Weights of a small audio frame classifier.
Data: trained on short pieces for a synthesised band: melody, chords, bass and drums, 26041 training examples.
Rows from block 6 of a small audio frame classifier, named by matrix and row number. Rows with one number belong to one neuron. Each number is 500 + 50 x the weight over its row's rms, rounded and kept within 0 to 999. All counts start at 0. Numbers have three digits each.
After each neuron's rows are labels from the 100 clips, of 14976, where the neuron reaches its highest value: "peak on" is the class under the peak; "top examples" is what is common among them. Only what is clearly more common there than usual is listed. The data: short pieces for a synthesised band: melody, chords, bass and drums.
# fc1: MLP up (model.blocks.6.mlp.fc1.weight, 576x192), inputs 96-191
# fc2: MLP down (model.blocks.6.mlp.fc2.weight, 192x576, transposed), outputs 96-191

fc1.567:521557421532519540530512511528539469473464587475489463429477593465534551558504533524493454524508478510564543563587431512597498518512470442501493428439544543548530429445523471518447551512613512523504424473495481526508481413563540528451554438528569481418512476442418486463489545470484389501
fc2.567:502503558470480455431420450551420465553471430497578533531495473433541561476491486488429470543542527512537448363430463591415422503544541447472589573509548431522439493495431424523519451564443481531410437443547478453507499504580407533545492461508517553546493535572458517523507475444414475505
peak on: D major chord; D minor chord
top examples: bass line; key: A major

fc1.515:493540504441552494487560538494415475601590514467521518553589528565570535479476506598480518508441552580520480501452442498496496508535469481447543482513477424571551486559489581556403509461579498457559521476475487470442470570506509518551491620476425518432462542488489516536458464477453558427
fc2.515:505514522461567462428483480496491425552533497489414515482469499446479451513477496469489493476532602502415405532563495389582505617508496559559498479479475465519478492534552500562469450517490482535487457473503515466486489419424429461429445415569437439543463544397501623576486596406456435496
peak on: C major chord
top examples: key: E minor; key: G major

fc1.517:496553427553501527509447550590530474499480505512517523486427479574399526419539517564506625438531567500530529553539571586535585573550503478529468549484460469442532549508440542549546381534439578475581495429444452539515383524450485495524477415551520452474581530569448482489539602514471465420
fc2.517:526530454556502426411463462500498577516496489574583499460500534462527523514454610491472503427487547531519495377338543554551509415442519614455528531507598500510471438460545496480545534486560526500498584535524456505512416513534478422423542395433623484564486624420536475430503514550584453493
peak on: G major chord
top examples: key: G major

fc1.30:499469523489558547499566544500474577494594561485525464507476569478446532484533454513548447550469552556522412497477529531557443479525396568417575498544525436499537463517419470543512527507478504529603569484532524518506533497485525577573467507515460556477486472555469580495496570430537434410
fc2.30:527529505479464493412465497524454481557446475551502541538540552501496515538505501466346505422564572466517437498455597505451545621485468492515460536458521478516568570436574437492341510433549465549539494479485582468504520532442523489557486363495417513368511530459418672518509532553544579533
peak on: C major chord
top examples: key: E minor; tempo: 70 to 80 bpm; key: G major

fc1.219:473525535527370491582499530525551472424419427421465518514504456440464512476543435481522491531575511498461472476497531494447449582508556499444517490507508510538536480514529567488591544531576466466468444451553434490407516428478417461530550488496475442529516512574653432477392510523544502486
fc2.219:582493484550531443482509435533533552404567540461492492496597567535523488617564581464517465536502501553416428530515444526517552465503428514348443516472455597533522529519535510523498515487501447548439536563403518575427504527427573515516558472574394475492459498501479516514489577510481437519
peak on: A# minor chord
top examples: key: A# minor

fc1.355:511470465550439530542559532541534477524455488432453555513429560507527578510488509493612403511570491401604600511515443526563451482523492447521519564459543454428492533457493511473524438544419510462540589519534570480428547586475482558441503521526479394527551429467500528523532502414509524464
fc2.355:560425455443622444472540470544451569601423448538439444458584454436504524570478373524472519472446479483489456515457508450529476437550556500420505475512581439505488550574494473433532611423500446494449455417505493456567619443455505571469498460401576497447522550457582428381455512490516563554
peak on: D major chord; D# minor chord
top examples: key: D major

fc1.564:527416528389508544426580581468537440559451523520549529423558465557505483471552534432525472507435481423618493452467528550546512505413492431558487503431567506469531457515361607596481433384562463512496527536502411392444511515497553578481547505578484605587536490537465499501370464529533476525
fc2.564:523440525461453433393526413513505485436515570521575446392500501541532474594531525533445511587598501521465506546569545462490493579523545520584444453461497555521545485413457479419552524537512528544596518537503499520531572454550502585503501508517591465521494408490496461496462562507471497528
peak on: A major chord
top examples: key: A major

fc1.303:500457527497467401528549531475521519477492472502387523510572567454443492588515477537481438489455459625497597475529428497592466604558445462436408609530550490427504528546463483417509620455464571446467503440523484490463551544525522474489488464507515504529508488500528552492485493442403482451
fc2.303:521506450430370540544534445473433453528560474407529419459466520548577411506526490524498511594504587457490507469500483446596551466471519536476572495410580549490433635474537580514479502550490488507589534390498493566469422473592553470440414520457516408519475573499554481489552490469514601512
peak on: F# major chord
top examples: key: B major

fc1.274:445576568474412586519534478519397478513508471501604494612484526478467494515496494559448422540463467480511439539460487515532490468572472585527489452409487401535602518453530545466429407460500531445481393533517472399507451593532523405509442514513499571450495462522507425549528467574569498547
fc2.274:503475476497488504557492421500594481487591566485588536503530483498496459491546482411584543519462501476510502460519548433503509546515654495512436543571396513417455497465493415556549466511497604487563527418398450469431562446473478540478489546387520462513520520458440547500575473406510448451
peak on: C major chord; C minor chord
top examples: key: C major; key: C minor

fc1.451:490517506428540492496498455530524496561535476549509491551521622481519529498577560471531520534479510495454435585545563553520536465523508520538531494501522518457460559416501545537497616501453447483632510528426461507528471524441621542470421499510509546514428491476544464545493584503501555473
fc2.451:478532535542439478492431392497533510478515520514416564497554424492519491516565588488493424440536503491454547509447508536413473384540580591554445499449451433528485512459483449474558474483519511450499522454453497436487603565506490510423370527463537523503495476582438568524572552559461340480
peak on: C major chord; C minor chord
top examples: key: A minor

fc1.508:477463566530493517514474453372492494520429432492511556539486542529517478465483665470494509530459491459469626515561442469476465539522458570513431491515446392533496461440494616481535520511553500532444490457512548612459526486402589553476540551485463517486607435465453423430536436497439388554
fc2.508:533548530452484459443455435561424479505496542554452517525486437498499511595462444566506472518478451689485477587514441572466419466402471442492521504502523525497496480558540473585437498557486574403567417494508518391510465513487444480594516394482457524499592527539530492554499490545511574515
peak on: B minor chord
top examples: key: B minor

fc1.236:458587457479513496545469544460454428401478496483374442506550507421504494480518433390499482519526566577477461540391524506575469568574490623552521499554523440433533460509568498481448522552543583413570493604510432516620551520507510535450556572481539497493515540419522488490414465412450556489
fc2.236:467497461449537537515482562462576565496527481512558453482478505459471472497468524535448495483591477487487515477441499465596365487516601464527483421452520466491491534426487541468443403557484525526461509441558475530457469539434469534444530533500480554503524558491535445518452422529551535502
peak on: F# major chord
top examples: key: A# minor; key: C# major

fc1.117:424418488499556583499437502396466501557546589519434438543448476583476574434529407574581456460436534475444425503498524540479429403504534438516586507524503459504604572515471526545550565473503544504485483560507398497478504502498521486461509440543521507486512430512467500396440422474545507504
fc2.117:608497489483443338463555491520465448414604403500533498500503490410532520456426544471519511589451515541493446472488490453480500608419543562432506473438472487537493499533547536384466392579433495430464508445483524441499492527465545436507499533460462530390527529428483573508550551471518474515
peak on: E major chord
top examples: key: A major

fc1.357:486405427427463532453515529440522435518435476462613460508516444534513405535532492504500549495497565517502404560499558513455551413532435504464498430573446547404434506448439548579517561578533529594429553458584534582481453540601586573610483492545504454478551537484526464521542579608486508390
fc2.357:486488450521443511475511516426447441474551553509449508492543487417554567559485514537471510584470455592456493505534467449502565569572459490480495487448494454473599450471430386367426372508568452496601466496512517417486532467570595462580464489547442488462460516516513534470494405522469486623
peak on: A minor chord
top examples: key: A minor

fc1.335:458488544591540559467553439495470504525497473531505556554501541501493514497526560462447408524448551584451434485459480467554555566403459510450488466534474513529643521536534453553662382462554501565486492512582502468508508485474538544530454445424450380446494448526558476497471442489514479388
fc2.335:640525486450594495562421518560473492467453529536487443545476500505539467517458562471480539517508566565529477533537512458515444517442510473429486400448572452469491482561477509527501492510362473528461520521465555524505435449450453400479479488534488508477498475572427517411585571495559543512
peak on: E major chord; F minor chord
top examples: key: B major

fc1.420:459471431599455529500585517478570476416530520480475599531537377467455548513480480455602421340561402501462488469455471463516452443543510431536418539491451428520504475517448547412429505533529576525531564569477495539532500593497544452537554541454435471614559498514509496511519548439532535512
fc2.420:550553500581526513499487455574535488564435489421551525451575546548423397525526516590481563574412566472548530565490454550492510517429492501519565442649579468538516515451442474450563635570428407473529476471555480502439537487512539506553489470528392566604505548482454543446478574606466543530
peak on: B major chord; B minor chord
top examples: key: B major; key: B minor

fc1.300:474501535513473504511437665396536437457484507479574471523615500464544580580543457571487468502491567429600590517478492556520521518518454484532675526503463610506489471491508495533494497612485481514566508547466459554487484546442528508528482495535508533509451511568535469582504425512497587485
fc2.300:546590458460513562467518374556568600475453569570515603470561477447424464377487474551490509450461461520379476499516536467456532522553508471504458546427548427554575512513421536487433541502527553401568553506565562518437494493552479518541536449462465455485507457446555508440472538484469454508
peak on: D# major chord
top examples: key: D# major

fc1.483:516410476593401492419565451492532496509452532512546528505529430474571455547552490517520512490536434515589536391519514560573524539445513469449444529472532539475500516556459634577489571479575487499557517506538501550526579446497481473560662526487389542539460431580480499453477493524488538514
fc2.483:478509550459520386449449543552441492444530535549516473458542427495494384495506597519567474501536533471517459564447541515484608510581459517508508464469468516573452589441449535466547439510516434499458433427421465441419468462572519505437516560511438448566491518431504504490532428473499401530
peak on: A major chord
top examples: key: A major

fc1.150:499496557475512471394519539526525516531521501474496520515495512535462569471471536533485564442491495565501469474457554596458450610452461595499430417611532420456438554517525565446562531485536515486559588469564548537539537533505450502455524576446498557488544473463457529411496561508498460437
fc2.150:465587572472438482557451375485565432505507484487429557562464522532492504466491482478511533460542392499529454547487516435492528385396483526493525528480593495452470501466519464615498410562449549462446487561477453497509471506419578464509469454438514437546333404456538591482455523555534552521
peak on: C# minor chord
top examples: key: E major

fc1.114:492476514367509464410454445587506524476484516452499505568447500472405393469435449486617504491474539517615465516487560526446499510438578550498510618443485561465460527449493619477477402456500501527573476453527549526487451624565467504501517487520516494463504567534392453541479471483471495533
fc2.114:360493513447406508522591439528477432491535518490534485449574491508445540504591476456450469485521548465534510542466523460561513413544443498487532491409532480616531493533489434546506558523490490412523516554510349432616566474553472493446524560529555521534600529572467462467516467514619490548
peak on: G major chord; E minor chord
top examples: key: C major

fc1.565:525446425411444537488471555548550513624520627560553524439464547494469545505508461505461619494444504588435475520508383476501516506452460436482573537439536493546474560503428527460528465470409537492420470516536470454487468417520483354524428463446511476451585458435487496460479541477600498533
fc2.565:553415442570563470447546522560464509478506408473549554460585537496471514435419504496416474447512455549556536575550571605429461399411560605572496522554478502469517615489528411535500480502560404477548429567486511518541463483489465544543505484512581497582541516536505488522437511587433412508
peak on: G major chord
top examples: key: G major

fc1.379:467555431514442525456451544447458473460532481485496513476544485527493489548446500492484418466460487477531512554469488426579553470554450471476444513575514552543503585593556462522464538560408454472541453494513554430412531566561546389412465510460553505467452466492538483525513648427543478586
fc2.379:461480531529473451520545557465467424524476522544525538507493511511497560445507489479469435561560498463482493409510454549541498571575438482538509523464497450546532461502568569525474478472509508490579592522418438518612431469587481468518398530511534537512521518525421490425456432551521519545
peak on: G major chord
top examples: key: G major

fc1.494:531467501458532498530450549483520521497515560462487539512447518422408483559448537608396471482433517494509511490457477384552513481477408484560455467472499466574516500470488567456446504504487573503425556467416585526545513472503470603479448585412530445527678444464459517485500456511503538480
fc2.494:472484491484456503437415399399537504476489528492469498474482522565527562434502528467481512497545453590510578468602440600444492467521633530566472445512597502475552527488485438451500446474547568531525511498506545507516514505534410492486478488477514497472396474465454597478436448517566482537
peak on: B minor chord
top examples: key: E minor; key: B minor

fc1.5:478580407549568645468487473492523576501609571562546505476558549478507528631559569520411535423542619551542461508623553509460561590594558439510500526469482513564539474404443571506512500532515484490504468497451486483544553485589503506493517496483481555486599562569614499534553452545490586565
fc2.5:489526532485433492436498393416478481505497526440489510561450505578536489459494563509487444490547514480466500453577423601497427496618527457580452434478404533407441540561520575437536456498537536598421533471449530458521459515490519457498463564477530485507561604514488513545512475503504450508
peak on: B major chord
top examples: key: E major

fc1.217:480505501502459551485490473475474476526524436500528525510468496480492505477411507461455471522544492544535500501461523468537443400579448561567456513539515588454490548487493578609503443501430473531433512389523540484504545549440413497489544467608581559532518469491387502527517591512501426515
fc2.217:406509484593428506522565555494466540549497544462514591524549538631467571457405514450642490522405543461561498510477439538477463457501529425512526500558468564462422456484536540452531399531556487447608512507462442460509530549495484423440564531424502482561577586558513482492546519503493475520
peak on: G major chord; E minor chord
top examples: key: G major; key: E minor

fc1.94:591447476527554596509565463605500542492527549524499377517533440600584531559596499531554465322487508581556482578558562511589537510553521504507502448502464499409459468563526544514529500554525490481526563496550459466460494485400434515523609570479543564516555536439549591580565464536519486530
fc2.94:498478527540465569435470393465459443526402426563481473544378539498508481516512485449470497598435475499499501442391489402452522490462580490480478473517482529536529482565542518430487490454478490522421490446507579561555499548506566477558473452429568387471541420523553495390460420423460582578
peak on: E minor chord; E major chord
top examples: key: E minor; key: E major

fc1.113:498479446463523452510623476541579404519488511531474476467546505589492526420482474476528493549635516444550562501599554445543449436523441576497363573516539529430490475489463518482576548462530501517498508480541523504472470512590511479567483484470488429507585512491463520507578484378449437396
fc2.113:509491563440538482543548475575505416529493516431479502470563568563598583475549407460509544436496511442531533526489481444578461475529560443482560438534552434590606476531488487478513576536488541429521429470504467484480593437472518552471510441431443449538513537580551496460591501422459557494
peak on: D major chord; D# minor chord
top examples: key: D major

fc1.191:486506545433486516479547467539545465544498449584486422427573513550538510542524470564508539550444494569551504432495487460456525450478559474517405606531441569487565542493519463487452496431472604546456494472421379429536532511550532443452554458560523489490476499469476468435461479371517473437
fc2.191:496420516533487530445503554474483461503541513500532420481553423457417481452575515430644566472477497499575473519438577584488544498567385507516525443472440497522480501438396507616580497592481471484523494440576533542444595452506514479626437446518462465462540484579481488427491381527536458434
peak on: A major chord
top examples: key: A major

fc1.557:519590509439519421572549538473540509486494415482532460481590396506558537519408498343515627466505506500459520434491605495456537456579475394561579558602541586507511501476553558493423420514424490533448513518520484569579486446523507553504538435482472478535452495511505563502526497534497511475
fc2.557:510518463401450383488468449473479540536506489648491480527573473460435505498536498490563517408581539500475516474491437434485478457537442414494415555477512535476547401391546505563475428515441583489502519440497545459531513420530489534550543555527534536457420534444557506517405500511534427508
peak on: A major chord
top examples: bass line; key: A major

fc1.462:471588513469456525554500360480480542468491528480435501484514459500535469497470548408519586563477440526562436480508501421486458483452486575549460489553479538585537514545459483511397532516454453561579604530585540527508556589584457524457527512578441500532422552467438381468573521521565518529
fc2.462:519514514480513527428488415413475522522560482570507504492570502600584478497529576520541478513419512554491457496466511475461443569456508525552496518411474422564473497407476400524456500511453527502471571491520437442517449447473530467441532484517543461470493472447540462425438549464521493497
peak on: C# minor chord
top examples: key: C# minor

fc1.554:407433484470451413569483504429537442504477517508568510501466396510522564490531475481450495502503523434506550578541492468538449522483521492550455469520399446526515603514454547536568478595525525516551554462434457555487388513537474448619551447590572563457493509472535528433532583485582386534
fc2.554:548561525540568491499468508526498615541491428501480525476437558538475503504483568626453541552574496556582513531506507453418461429456422539526556559527576498489495495491506433516448522478492560433554547506471474510507506583465608467463524418465510473550578482516526547483549474560460483595
peak on: G major chord
top examples: key: G major

fc1.262:441465498501447490464571567563512522539443589498355442506462461596513563597467486513544508435447427489536457525450478546547550472484549491482489490476502463577471536456597537534530480497478494475456475471583497388546539569463549541467525504371513391517476485516496465505475488562402465420
fc2.262:504484574482528494494456549474482481529444484515531602521548494475459581448433515469532474440397566489591513517516452523513432556551538427526529640595499489359410585483480505588488472506497460504482547552542533468478514555439431525505522583594524531536529495507497453470504500413454483549
peak on: D# major chord
top examples: key: D# major

fc1.139:350423541536521500514462524442475511486462483535510400502495472536557494544573523456492500479430417454566399501477448559477542494537426503521513473496481564586505519528523483579530478521531488432557396435559504534550561460518516526527590426446573565566446515538511484440405659544544487418
fc2.139:553482455432538558458531554492611496559574601398474447463530531446517508588519517508547425417615528536544525481410570591512562493500532391568484503500399477433521540434513547465493473521550503498543530405455488438489527520493507451502488493527505524488502417560417468352538460541617427480
peak on: A major chord
top examples: bass line; key: D major; key: A major; key: E major

fc1.134:450512554551527495497612558492517474407422590528404517424507460504480398486454463454448493543603448496573564530410504441513480489557496505532482577511592513445394526485520474467458481478394546493449603547499437478473484553546536586484512400577466455471448581413588499512476478490486542509
fc2.134:462472505468483447414460566507474511554550535471540501459471484537560539513438484559497571543512486490397512441475478566487494459523526527416533510495506462508498605553542547433521493560423539466478419519539486493469507506580504489378424601428528533457474489501494499497544490455464498461
peak on: F# major chord
top examples: key: B major; key: F# major

fc1.289:474540511471422428547575519412419493411494472509463518494604475566573488503562531555539581510475526482534502493493527477452480560494379404549524515430452562497446475480566519560577464520435556551503551557400528538503458472582492540554517514511509443460512495509479532485554607523449493528
fc2.289:460498464416554581399611480460486543515411461541572561570445414486482479532534515511494454551528535610587507583499432558465515503551502515467644455547514500548561594520487388571453558482498451453525548525450438414477458583514488552530499552494456496483458552424429474531519430603578473510
peak on: D# major chord
top examples: key: G minor; key: G# major

fc1.71:478419511542506497523563440497498502545434408526490486453512516479588420574561460432447515491505443549640430491469455419505499453538458603585578435523493501437520563523536510446506444477610536415432466500526510516513577503406492449573526510338472494514502510458600478511429493521550469526
fc2.71:505562463495515487422451576458523535469523541584502542556562488464429452554606521441462558576525506466472467482482492562484519408428488458503547525409371511474447580488457643495481542573483493505457463506507445466462515433464541460485512522595495495593512507468401445563490486458582496500
peak on: A major chord; A# minor chord
top examples: key: A major; key: A# minor

fc1.552:562549498483548469451493523454483448491520575507506426557544552555477505422579507485553435448577541529566452556456547454470557440487489469525555423486431483500560576478534450504527468555495518571489535473486509449468445599546557547479513495544469497393490479616495430599533413467543523519
fc2.552:545467537417493454546525482547378504543502543515487578548476478482555569519345576512486554590571550498474511462545491505555484476481473470492479407497502478510467522572553569493535487442485622585530537456461507555569536342428451467462458479429524449481467511470503547381464562440494527405
peak on: E major chord; F minor chord
top examples: key: C minor; key: B major

fc1.430:449568452672535441475502471585502558602554526478489526470540528554534442487586565579523427499462575432486525495526519543538497480567575556460570526526527545522517515435482429433472499446541571540456428484461433402422492481519503463557546392479501489428537488536494455557495452497528540499
fc2.430:470431497533487505466517499456464514514507531497566428471571469470451623424504604493530486495435460579530550485543446501563422447516512448524503524525388530418456538450452511515490497499481431471415571526504546510442469472572542459590565530567605530445461453477514462505408420420534422498
peak on: B minor chord
top examples: key: F# minor; key: E minor

fc1.534:499542442510450548552560593502493540578483545447538499526503468507590500590486514519591545492461473526583512454419465574443436435536491510461518528432501574476424498429533538554526436524462415476530454447536575490421590595448487574521549552496524512567484531528406465511468503451497516459
fc2.534:526441497509522547454496499476497521485430451427550512408450463459456560476401401501460444452513546493457459573556472502566487462567437477572490561567505598529484588482439420492477441369534445522496526562496476433563560436411464532565552472474495484493537529523517422451516588463605629495
peak on: D# major chord
top examples: key: D# major

fc1.49:487559518472473546470521495565492394535529479370458473436488560465535533468532562473467496418548538361391409494421514430486572501524468566566546591451470493485459489528487509535515550414401558479588468494490504559471474533478541499416498465458559424542515455478541619471518453519546552536
fc2.49:464466558555551532558547457489511490552468452561551574468484527508524450404473560498467446469536498552537461395496515584418456376604572484512461478434457460485461558453485476527513489480549517478435478433493464482512531537550498521538481458550570578488431584544531515545494476517575395470
peak on: C major chord
top examples: key: C major

fc1.238:579487479487545394511480524539458440478481578486573521482496555571464434565456509571475482535505512475485570514494532514548524492411574519536471492443516465504498500620521466484519536497456563534557413553508580598511435487483463488450604515591454518502516405560453422425544479452499538527
fc2.238:399514418419512463476457459543515539501417443486560460521557376490509466472457529527481515559515520534583502508464588485474520489462484439493551472413486506511517542540581536497449573537563378555509561497472460506466469483550504447428390550509479489462492437464547587537460518456528531536
peak on: E major chord
top examples: key: B major

fc1.461:491523502465572544556461573389465529490624441412526463473454578461547460429571430462449554520469559460552508585475442480521434524487370544599497567484443496374556468497492601516557500452445491521533532559420468561513635538482533519551538491578391489494590470451478530485432499519532573515
fc2.461:469495416435516493512450612532445532470445512453565431512384535575588506432467475506525509497503512483479519530468497493479496551513481483557492538574494514501518501446496528501551444571451488595493518494480557455478513472494521457558480599417468461519543550460474441461473519486437497478
peak on: F# major chord
top examples: key: A# minor

fc1.41:471385607511465501432478666464546419470533555466626529554457521479524497541410439453528501492487512532536520508563517555549438501420487489549578535555434523455437586535458486525466455474511508462430510506544546495459423449520500416501522366485557545466487522431493471565549497443644457481
fc2.41:541586414554515456502528537500554487556489494520464471549433463596549508505482606535431412522536560637536567554498464461441476502480507553422557498472473455521555496519454452454613541550631505432509526488471456406574603570473528553437480431567531493570570448539586489501505547540373520508
peak on: B minor chord
top examples: key: B minor

fc1.271:563496568479544497515432491460452591567438534511429484478418507449458468494450508456458494504491475540540532460522540486603436470502512479543614538448468579549451543496500471588486479482500438467517575580424491514409527540489447492483425440557442564549495448536397512474475496565479521412
fc2.271:484433436500442535563590552518542425510509523456515538448567549494560479448487486382437501528565471477467536418388388503502527527508509544410467394501503468481476443471457435508466454484498456585457454461532475531502603482426531552487505557461449516530550492495508439388462510476501513484
peak on: B major chord
top examples: tempo: 80 to 90 bpm

fc1.327:458496425471565537490582434514533536579435436500468522552414531501571471507398475526483571591422534522409517524533433457490418447533396418513555506513463466488547438504442550471433524541598527515400537492558408510547609462510554481411465564439491452458513475604474579502562480478433389553
fc2.327:502451516567433491540472533436534467551423438573560385568613510507497417546490567428512430526517502560554529447515420576510416490491498488465481490447524442589480388433596463475487505520576514560618539470447593490456496521572541583504508483507517505564532561430543481500407485486483465493
peak on: D major chord
top examples: key: G major

fc1.1:522499465494535563494444574424454509422487417506652465509441481586562491493423536441457491486525553467422494473459508480485511478438495442546471407522565496519535534464502560481515516498559420550463501453485452483541548626558501470614439480571496502529548540605544493496505571429473506478
fc2.1:553447549451430505413570435444475445531442542515470459532452424449564523688500479467515586505504439516486526585528465523484502637565428549495494563501569628484544447516502543386440503504541484452554532548564567447533506513534527545513576445441604456479422575546616461540502541471492535494
peak on: A minor chord; A major chord
top examples: key: A minor

fc1.208:451533448452443477516514487620538391485678529446518478512560498585543487473506397378459496543507518605563509514381463453446500456477503431491515520489547521608447505457501453511490506428576598536463491569450508501584442493430465431559509451481531437482598567526490555533440408519442512427
fc2.208:557535523498498450591517497420476538492526499551508575460504450451535295456520499501521449463490465419481562567592522594506548600494581495489549494516529479467402469539352488369482488496517488454493498541496482511468458574442489511402466587510470509504496526521462549486421509480542529569
peak on: D major chord; no chord
top examples: key: G major; key: D major

fc1.201:532496475443605447471540503514518592511619532512532485440358482494512539460444510575454467433486646528483500432496490564554529548471428485472492527469430498445542530556533555515485503531514474379560499476490481557532533540532512529446491529402447500434571455498470507512512449565481522573
fc2.201:434518526496531464520535487365488490475687476471439458517535504501499487574396432485504468543502529513503507463492446436518509479500505424443573507445516470450467393529515442590520507481532520565480450454430482602552482491438593492424480532505429493474431449537518524521391507497522529458
peak on: F# major chord
top examples: key: A# minor; tempo: 140 to 150 bpm

fc1.478:473485472468615503511571444516552490541479602590514531427520466479547539553455494393518515557544472441608545495538466532470401389603549450461453549545501507503516545482495437552557461500546492531587480510550456435556557552583436590559555376464435460499511521465456551548436502403598507490
fc2.478:478404458532496492481560524545460526518435566446424458549459377564577455449547502470519400554453500474562531518537507555502445508544504465478474502453521493561576419470438402457493524451524471522537542430580433514553490484531540575632481416487527503522507492435557519431570445503446434525
peak on: D major chord
top examples: bass line; key: F# minor; key: D major

fc1.257:523471507537474500444390497473544477440437476402565551622521541518546419528500477412433491605517475519489451500454498437515471457525498517477448528508517445458554439568468513590530467429503525500452485437488482523432482554514517514588514476472466499516559490463445470476560498410463547479
fc2.257:512544498463504416547519481460481492569490495484425420424515413474582564456485491502661499430434529540503478488460486517504511464424498436490488473513516489493479483474547536457476491555482467579505510458478455516539494469611511439488579468497460484509519500509499526498531581565531505455
peak on: E minor chord
top examples: key: G major